A small spectrogram flow-matching model, trained from scratch.
Model: 2.99M parameters, arch unet, norm groupnorm, activation gelu, widths [48, 96, 192].
Training: 5700 steps, batches of 256.
Data: trained on melodies that start on their tonic, played by one synthesised instrument, 26041 training examples, 56.0 epochs.
Rows from block 7 of a small spectrogram flow-matching model, named by matrix and row number. Rows with one number belong to one channel. Each number is 128 + 32 x the weight over its row's rms, rounded and kept within 0 to 255. All counts start at 0. Numbers have three digits each.
Before each channel's rows are labels from the 100 clips, of 14848 (inputs lightly noised), where the channel reaches its highest value: "responds to" is what is common among them. Only what is clearly more common there than usual is listed. The data: melodies that start on their tonic, played by one synthesised instrument. In brackets: how many of the 100, against the usual share in percent.
# convs0: first 3x3 conv (model.decb.0.1.convs.0.weight, 96x96x3x3, each kernel summed), inputs 0-95
# convs1: second 3x3 conv (model.decb.0.1.convs.1.weight, 96x96x3x3, transposed, each kernel summed), outputs 0-95

responds to: harpsichord-like (48 vs 5.2); plucked string-like (34 vs 4.9)
convs0.84:126156105152139091152199137121117061109091136179145145168151130147079140116140117108114143081090132132146070185065089114144142151097021098142090153132168142194132073145128141097155120094135136155145087116105132132102124110151088133145048121133024150148125138132114126140151147114148099134
convs1.84:167097115097099202116160152163145133093171160106201082065113170133151105170092143106143130173138108112102104144152099075146130110116096116155158117154123129089114153128070195195157101137144180116127147104141071193116130119126174138107175199121170138173102139136149128184121100162151142117

responds to: marimba-like (33 vs 5.2); harpsichord-like (25 vs 5.2)
convs0.30:123183162144103089176144109103139141119100162152153168138086154147155148130137128180118147143183151146133155096164148199155190103151211153130137141129119135110116084118198151162140090151131104169121124159139172159115100126086073107075114109127128138098156071080125094113057077113053117126
convs1.30:136099105145154151161140165119095138119150119095148118175142125126087160069123186131106133049136135109146141102109125179158140167156136175174199058112092179132113110176135109113126135158099089105103067144141133057080110113118081151171174088128114125089183137119126136119136147153151053185

responds to: the note G# (94 vs 39.9); tonic: G# (47 vs 9.5); saxophone-like (32 vs 5.3)
convs0.69:131093108131196091112110101116070129136185130157098165079071168095134129105111140053162095114111108182144127136153115108124132155133104124093142136124104118138107111106168102135132163173096132125114141165141145110175137103158101110121163141109113138112153110140136137000148113089140018145
convs1.69:101141094083144141068162101115197152108107108199101106161153087123067134090131096133166188164088130167073142126141100072061100104095095143153128135059139130148100164128147135152124123132095181070083090129102132171156113127117108100136136129121141111172095161101139139127085134143133211089

responds to: the note D (82 vs 39.5); the note A (71 vs 39.9); tonic: D (39 vs 8)
convs0.73:123158092101146134154101182131142176094145136113176133174180102120157092095111104100127130102137125143166133112088202150093112158166101102124109111117159103171131104110136157153114164164104164177139186247135118179135074150150078118144098150129133085130139144056059134139110110113140158164
convs1.73:126096114116123098099132132116146169157144135067106185141093158137135110095133094121120152116121053093178087148162095056148107143077145112146166135143151107086163159135100093158151095164120158148152159138118151136102192150167198150112198143121102194135087141122145101190078149103139066085

responds to: marimba-like (25 vs 5.2)
convs0.63:168166119163138090110068158107134150077092137114172170136160178116129111108099167124109168103136157133110136157051128114143167082130158177113121151110131135134143153121127089202116142131105123110070130198130178130169166144113155148174123135101099165156097095067160168164116230100117147154
convs1.63:124153153141162213097188094091109192123126120111126151128076092134098162144098110114116120153175131132103129139135106146047132091106147097101182164085130091125166162152124200084125203155138094133187098074173131108168096125125106092093134124102115106142143145155113085134170103074111090150

responds to: rumble (49 vs 7.2); pink noise (47 vs 7.4)
convs0.87:124156193118134069137179099104138090102107053127108106126081150165106091110086094138178112115148169113138100130074150133143099149105110126094086158118130202107091098127130162116191105101080116074079162074122098082106155125122155162129116116106209149090081149127120110125077146097082124146
convs1.87:125141140132116130142100087167169189178156133106068171080109102172176124109126151112104075143104095107089118188054102178142085167079124179175111120165099128140129132142128100124107141110064138117151140150080104099106175124195139156107167131129081084145115076146097083089143091119128083130

responds to: harpsichord-like (31 vs 5.2)
convs0.33:126140123108136076118181108135151102114096106107096098091130121125170115126108159173099115138129128168210141184149166187154147162120126120142156130072078121106072093145128146219062105141083142080119140140118128160125210147113122148132085133103117077125099110158118131096105141106188101205
convs1.33:112143085090102162118084090116107158108142140151110179117116133106153126126147101108125143069098101125064078072115118117078095131104155088184081094143224121150109208095152120096161112176151132126088143153139154112119087113173124104138145155104138113145092156153112089098145123167104205063

responds to: marimba-like (54 vs 5.2)
convs0.43:156138144122107120199150123150131138131129147141170164116086121151131180138135136131097138140138100118150143125163039107125181099145164143140107069135157182122103192090145122179123125057123132112127168114137125105051120117154094110141069084143058044180138147124117119096115050130159136092
convs1.43:123181136119186110115199093092172110185110128106155184096180043139141100116124181118141121136131138128087114123139131159110168154079159109118162159175122153123128095177127069126148114203088084108163079138144118148174086148152142110134114141141089117129188111115094140178096155137129197124

responds to: rumble (31 vs 7.2); pink noise (29 vs 7.4); marimba-like (27 vs 5.2)
convs0.5:190167170093160128139157168121097114101171129092142155119146122087115158111122097115073171119185104094074067216123123127111089106182152115128122152135143155132158066170179118076179119141146098140118099103125131078185118136138140079107124090153191108190101129109141151103094154106098101114
convs1.5:158139146211149076135100065141137115199145144133088131106135088137096090141080150165091135167125150156154143110110130135124131133102104160056111142116161134111116117131123193133060151136072135103115172153115152160026135116085144108145100150130081181147157149106120102077125150105061153103

responds to: harpsichord-like (30 vs 5.2)
convs0.21:104074182108165058178096153146140078074140143117139131146130131165110109065121111108122099049129102148101103108100164132138175163153086174105115170069158139229125117115123172144085126158127132166177124141140132139141080118107111121069152141160162140124094126104107138131120094050138157149
convs1.21:212104163145078090144079149102100145106143164093149043113143109133164090144102135108108124159118081077105090135089092141157159131094099113115106080129150145100151110188105106165153105170160087160148131100124143129068159196094162160131165126102137190146172132080089135165162142169146139143

responds to: the note D (72 vs 39.5); oboe-like (43 vs 4.9); tonic: D (33 vs 8)
convs0.62:148100108115082111079092161131050091131156145078067142146110068166123083139126118181106200143096129114151149135174095129149143083158177129157117115118074131091133109150101127141100142113146174106135095127094133198121126153133152087135153036134119107119110143210139116072131116193137120122
convs1.62:119112153140185195087155167112138125120128091164166094118120169102118169135111112081149085114076208116130087140151175055134158114106103122158077164141128165141128123121119142111110144158108170097146215150179084091141080124072081168107085105130095122091105124081139147133133109093086118164

responds to: marimba-like (46 vs 5.2)
convs0.3:139131102077140123093155145140141122137089187127147109108121096138176129132105110133150089124093156157150110153138119163096131150156180126115172030237129129158124164144141123143073079136053134104170121172135126136115101085186103159138109110118125030090121135152070138133150099118096149117
convs1.3:140092179123145077201069067081104155203090089132102175123137148158098088162112106098118138121151121132161150145172159099113103121142118102144102140121107141076151089138158079093134121164125104203113121111104160133074162155072156086159109160096103144125157111122159102148120146050171130087